{"model": "masked spectrogram model", "dataset": "babble in 24 made-up languages, each with its own sounds, syllables and stress or tones, from a formant synthesiser", "train_examples": 39062, "n_mels": 64, "hop_length": 160, "input": "log_mel", "win_length": 512, "method": "mae", "mask_ratio": 0.6, "loss": "mse", "encoder_arch": "vit", "encoder_norm": "rmsnorm", "encoder_norm_position": "pre", "encoder_activation": "gelu", "encoder_mlp_ratio": 4, "encoder_head_dim": 48, "encoder_fused_qkv": false, "encoder_bias": "qkv", "encoder_qk_norm": false, "encoder_parallel_block": false, "encoder_inner_norm": false, "encoder_moe": "top_k", "encoder_drop_path": 0.1, "encoder_num_experts": 32, "encoder_moe_every": 2, "encoder_expert_mlp_ratio": 2, "encoder_experts_per_token": 1, "encoder_shared_expert": false, "encoder_patch_size": [8, 8], "encoder_layers": 6, "encoder_width": 192, "encoder_positions": "learned", "decoder_width": 128, "norm_pix_loss": true, "decoder_layers": 4, "residual_init": "none", "optimizer": "soap", "beta2": 0.99, "lr": 0.0027, "beta1": 0.95, "shampoo_beta": 0.95, "eps": 1e-08, "precondition_frequency": 20, "max_precond_dim": 512, "one_sided": false, "adamw_lr_other_params": 0.0022, "grad_clip": 1.0, "steps": 11700, "batch_size": 128, "epochs": 38.3, "lr_schedule": "step", "warmup_steps": 580, "weight_decay": 0.1, "adamw_weight_decay_other_params": 0}
Rows from block 5 of the encoder of a small masked spectrogram model, named by matrix and row number. Rows with one number within an expert belong to one neuron, the router's apart. Each number is 128 + 32 x the weight over its row's rms, rounded and kept within 0 to 255. All counts start at 0. Numbers have three digits each.
Before each expert's rows are labels from the 100 clips, of 14976, where the router gives the expert most weight on average: "peak on" is the class under the peak; "responds to" is what is common among them. Only what is clearly more common there than usual is listed. The data: babble in 24 made-up languages, each with its own sounds, syllables and stress or tones, from a formant synthesiser.
# router: router (encoder.blocks.5.mlp.router.weight, 32x192, trained with AdamW), inputs 128-191
# up: expert up (encoder.blocks.5.mlp.up, 32x384x192), inputs 128-191
# down: expert down (encoder.blocks.5.mlp.down, 32x192x384, transposed), outputs 128-191

# expert 15
peak on: silence
responds to: mains hum
router.15:161159157112127097164171109128138112166101167115154150085108127102149121082181181104165142124114155113125059152126110117090106082145130117152161139095141100115096097117088124130107090109121092
up.0:131103083198130108056133129163094162178092090148050132096131143068072098156121201170152160130158118164108113144131161097062173139124107092071149145088120132177144098118106100116088156115113113
down.0:157150136145121066136050104144150146137122136087136196151124109139152135102121142093155135118136105106205093052131112067166152075180092156170112127124057173118159158142179140095155134166128120
up.1:146184128142128132122084162071146191154136165113114180097169136112034176152127129176161131119139156105141162148126110154147156176150118092069165144084129161096116144110153070150118153173151132
down.1:164148097103132075048072121182172099145088105149134127148090125137147081106131121130138112100108158108110172126137109069099107067164116131108146148088095143129133099112129137169100057110128076
up.2:179114151136149120107170105170078083101158178145154126105134090107140163171161134102149092148173138105175052148167132152144112137080160170070091123125130146106086126167111166068125170117142158
down.2:123117136099127154178144146107171151118159135119148099117121212161101114160132105139134136066046161121069174070076146126124134078161107056100087160162130157149084205148127124086134153131081131
up.3:125178125226158139117185145119161094107085136183160089136175150211183120196107170138129076160095087107122067151142119094137066151114151134101154116141147126141127100106122096143100059156154102
down.3:062114121165109112096089191161100102102154107095138187151088139093147112095177090134099112177119106136087088122038139113119142060118128151101111178148154190151142162165132087133157135149088142
up.4:137180118174150094145130167168120146109168137113152152132110124124174097110153144122102129142159138154132129161131134152150165141118132178122050141126077135124073092133164103168109236085078129
down.4:166145118112097169134136135022115138141133107132147104112154160184166187172095093136127101104120135148131182131130115112125082121164157110122136177071114148137139080134156146064136102160147139
up.5:122163129152090131105135107107137111074150137158160098088134193184129148144079147124143108126145138177123100106084060091134111124111123115114163139117138131151202139179111119136148160174108123
down.5:118145138136146173152109152103121119119064135118117145088144165166091118130139112083141185132191124131167013135103168111133076053125126189197106142110154100125119121094177127126132105107099125
up.6:084144140096137115178097110119153168112182094108085136148138131088122148165164227119116111123120150134135150087042133128056111137170093146187111171154085116142092113101094168162072162089091158
down.6:134186119116137126113104092092083145172127111156119129081116147091094114066074161148096167099134091133107131113170127163148113078174153092127109140104094127129145181129212151118131143140126141
up.7:110130147182083097108125139115122125110154148096148066101195162148130187111117116114184143170097130154137079122114108136087079096105113128255112172135153111173142158093178114109149163092154137
down.7:076146131127138153168126153159094084067121108081137155173154060164156165123195112177104136172146080096146109138130148166135054204140135126136163126139148152165127079147133119102126174128155167
up.8:140160077109148111132173139116156129168095158143103091141132145196157110087155134135135126151124154109147129104151148125163116058093128090095157143144151137137143118132159143050070108132114150
down.8:112110102143131099151087126141155128099174109188191102158192115148156077100129075118133172125099136086103126180087161128154149044177152194145117071158193122068133097078087157179141141107116091

# expert 16
peak on: silence
responds to: prosody: no stress
router.16:120099088136119128131124138125177169129096164137139139169163116146096110103110112082152104160099163135166106082112141133127172067100158148212103215144146166141097127174079148130139128095089149
up.0:136104141183186130154116100108141177085133083150136164138153147031128062109146166114164113133100169109131097109180114113070185136131082127127133176137135104123105171113167053119156121088128167
down.0:098142157179187122140136180093119143126168122088143130145106127141158080127160130163116146096171141172155156120167118105117151162113148140083162116116067159144141123096165133131182198170162120
up.1:136139122165164112107172127129150117122126139157144154097177166129104126210032130091187065135149113132122102132128095100098112134107098119041077095112131162109157179091141183111165086161121166
down.1:144168105144173122116165152104139097140141101098127146084173140134149124089094137145147142146179082131126088114119138125131137158177126113171119113111084124079157172136074107178124079125101142
up.2:152134137088154140160158178094156142114106135151154124131060141095137085133123112114119106122162151130119082105102145125173107116117154079134095107169112115063055035112155084141157113079128133
down.2:115141071102146126227167147116163136101133130182110193166145138141116103123140131111112091117178155119144107094105174184111089118157141106082118109139128121150166135122117061154144115102196164
up.3:148110147137170130137121117167122149163100125147082139160132132012130172107185142210128148113126128098156210129129141115124122178178092109142135092120132103102168204122102145169176153099121105
down.3:125125145110126163145137155089165103106169139181164084121127076130099119133155102128134212159166201124091175147131163048106091110089123121114088114121129193134119120107186149090096147120132088
up.4:125108117085089100140103101058143156109136080104160129112161161169154129132104114113123152133137152152116074063132083125068086127138088128171115080172112167124066138068125151157160092132128070
down.4:118183099190095127104059182203117124101099198140185116095112158146127129103150082110124105114106174138091098200154130142093198142106147093140126134113145101143156130114155097139111163142130114
up.5:162147148148048120071137142173143156193139099086150121103144167141113250147226123106115044139122169122122191077119152165147194150169122071131156126139119114137105096115155112118105130106096141
down.5:077124128166097099133127086098147078082118133121093164128164079177167128098161113100124120196111083100112120153150121104098071159086129087119124147154133138162171118126110147148143081119115166
up.6:152151104152149146163106128113132092087160158150098153129149126084059098028089120128127128123135110140119098153093096093104151147110158082173137140151128089119141104111080156165161118068114138
down.6:186100145099139118109063119112130168116127177159134159057156072158052097150084087145112175162156196110061123119118146150161080148223144133155133117121128121134180127114224131097159182125112139
up.7:097096128059137122186148116125135195115149147106089160117079124099159121184141047161123128117145089144137160090087122117167173147160144089183127099159129120154154122119063145124145034149136162
down.7:182115131110101190182110152120094091116148179083118184130115167161154149100119145105170151169107124144139080164122105126145129153109155175059072120065151135102169137136116114161124180181206106
up.8:137132133089122102156153089137108142063125141134074104148105116145165162093117178202204115102109105103139092158137169161139075133108128117139108111137148115099138147104127160152125078099131131
down.8:116153067084096101148124115103076105086150128137106135133067160166136126154141146137092108123133133161144085118132205173203155110147168145106051130115158108043154202157062148098123188159125132

# expert 25
peak on: silence
responds to: mains hum; voice: child-like voice
router.25:134103110117165127117095105137137114088104183134088109121149159152135030059093156149203101157149116115140116138127130178099118125107127111162134124150150126091135120160042147132071051128096135
up.0:130138138204081110196171110138187084127148096168116127218185075202086151137129128116128161194129137138123113136063175108164146135162128101134113072128129107133086116112107143075095137162159136
down.0:096115169094180094070132090141094159097125062121142155157198112145099099129093183075134098164092148069165181075119078117123074159141143123149104163156064098114161123089137105154180109065144113
up.1:091140146151126188166132163144094188114096142147102139114114182105103156067156135128077122153139082129109150163191187080124142191124138130186110128139106128125163136108141057117192205098139113
down.1:179123144130099133157162095135120088131243148122122144145109068107154198103130086169180094114177074177101190092145177135073148133117128160155145120103114101114125103102091109161077106144145138
up.2:090112110228177123126118122107143192170185166146113181109128111139145181128068082095146115114124132140154132171080132103060101144126148105155080185150109136131149134115104115106132159126143146
down.2:092122127150127120191122173156144092136155153098162187088128051106159078080202091138141154145129145120199146113128136128163123164135124101142138075107145142150186108099163176128093122088123079
up.3:169179139149148136126093160159149074075105132140169136152110132159131128164103150137128113098106201149153100161091155109103151108109109135181080130082119104086176183118173090125107109176153130
down.3:130091137084140116134106156120086113150166139145083059148102107077100220080145153160133136086149061125140152106123155110141130106090078164080085102085114093187138108130150119176092106215143125
up.4:133141096119206103160097161116167113074137112141136129173072118047166098104165135164141142129108145149135082071064104085080049170103149093144139179129143135110052149175174135114056117164117141
down.4:134085162117099114134131159121089156106103142157127067048115158129106142126112138128090067157151070139101115160106158116169164130179099103172120128103120097156174139100117169094181078179139121
up.5:149158106160124143142167164153149122110099074147139122158118169012122121138216067154124115125094132119130054084123144075064150136158121137080154121128115147116163089135142070157169157117133086
down.5:137100186148159126130124097066064178156164127086060051128127173133118201078101181111086162055113115201113131144163133143143169136135124182148130084092153103108094127098083110123086097157123147
up.6:194142156121152112147094121179161114099098186075164071137091149146143064141067146159134144136158102111140127125117166229103116106131142166147137110113112106120167105145179173116135093111139113
down.6:069052177076128169127111180136091138131108116143116102147131100097143175125141107150099115096096140165190090132096124121149101148105121104069135185117125168161147133114184129074138197108104173
up.7:128169102182071130141127150123157124113105167097129109105072163133169065115151092150106160073129098136097186124123149146127121087116146113124168134111150097203096136157078134140054127100178131
down.7:119045136115159139122074127148131166143135101129160110130153130081112135097156135056165132147138117117120112115173150137117179065149117194135072131114096184122164132104145129126217092123078122
up.8:126139141102103094107108132095114110141223075115124106092157093145146152098073145115083142134141080153127125114041121141098081184127156128160141152162162089132165158136197101144079167187092133
down.8:099169162137160130169134130219173141122130193130126116138149178136118148085123101146143104147111084114166136107133170175129157116156159067121183136122082061137143088167115125137120159109176073

# expert 20
peak on: /ɹ/
responds to: prosody: tones; /w/; /ɹ/; mains hum
router.20:123120148076064107170113144086135109116120131130128123084093118046083127138151159154134140102157120138129191117140106122145085147119143128065186065138140105109118152143122175134128121153125152
up.0:177122122156152160102111138172112112139124126128148085162184130160132154119058181130143130123117128154129109110132140116166130070112130173121092198135114061161164170130121112212159148087160091
down.0:119060189161153087103110155088128145095116146075180134137136146167123088153182116160084054104126081083105138147085078116086119155120125148116118144115134132138123099188116094137103098115226123
up.1:118089137124140084106106130103108107138142045085103155170163134129104120112115146116099135123129116157145100147088140123133153160101145100123166098179117094122128051129113132122161013149062144
down.1:151124086099153061120127114115135134139103082087076155150127130147142124139157139117164145161133194146103174148183161142137112138133087134114123094114145123142134147094097099085160131156059132
up.2:085116129139104155149158138153136132146129097163133120127173114140102145168044186088163105134144138089155183139106114082174153097117118084088158189142089116158155135085102152105160126142182138
down.2:156153105126066127099095189139116150139143126120119121123134157086132161108177112127203165062075112131139154166136142102111177157123130099148134174141162123094163146079183122135133078161138187
up.3:167128139107131107088127139148153099161138128119155123152074108149114105155118146143078120141123182138126171113139160198125104104125139148178123156143167128172065068141136142134170172145100149
down.3:132111167105145111148159105140124113156138129118164140144143110167188126088099128136170129178118101192150189109160081123102104095090078104125180069116073174166106126099074119114118145136080147
up.4:088183137127086151194145131159137167098152171124136175136076119051115119126125107108144100119200137169165132120117146116142110149121092115129118105178103146120092140114081110102080137120131122
down.4:122107167118097156069108083152139139096086121128119077133167124136106137115083169129127105079065075138147147093211049194143108136085120127172154149128113160146138131187129119176044149106128119
up.5:135157108141113130131091104158119117135130126125197059099191182141157106185215196173067105135153160173174100095102119090138145125149111165077138174133128123115114124076135117090153180190116083
down.5:098076138063130177066140150141142112092197101115164130159151106125151125166092116121148094143148144102147116103128075165168099138054127131127152176149100146075150151156152117067108047127152168
up.6:147118094155155102171154114118170150122181135109137131148091096098150172129103093137208155123111140168099151128170118135079167077156145126126129152150113154146075120105091083104125141090146106
down.6:141142148018102148087204097165139124126139139136049144160106081127091188148110147132132120145078166104160089131127146155107116102156084088124104141175147137071116148200088131101112090097118180
up.7:079060138090125119147153181136113129096103105124143139076182117108138135084107174147111102109106099109117132132162126155174159070136138147171165126123154163154122122095152166119115111146170133
down.7:128175083165143075152152127163169118122133132166150110140096100076091121136144101066113085126100106142132161103118133030124095129126131104142151108093116147174068092115077102126134173153133124
up.8:097118178150130095128114169080132139144146096146114135198101136171134188145147122144172075079170136103159093085107140114109133144066195063153153108201176105165076133172125106121180076119095124
down.8:136125123101189131071147118162141085100047095095123124141146112104119108122125140072127103148212143088099181165228195111151096158122135134111170145144148132151136141084160123110109179138154109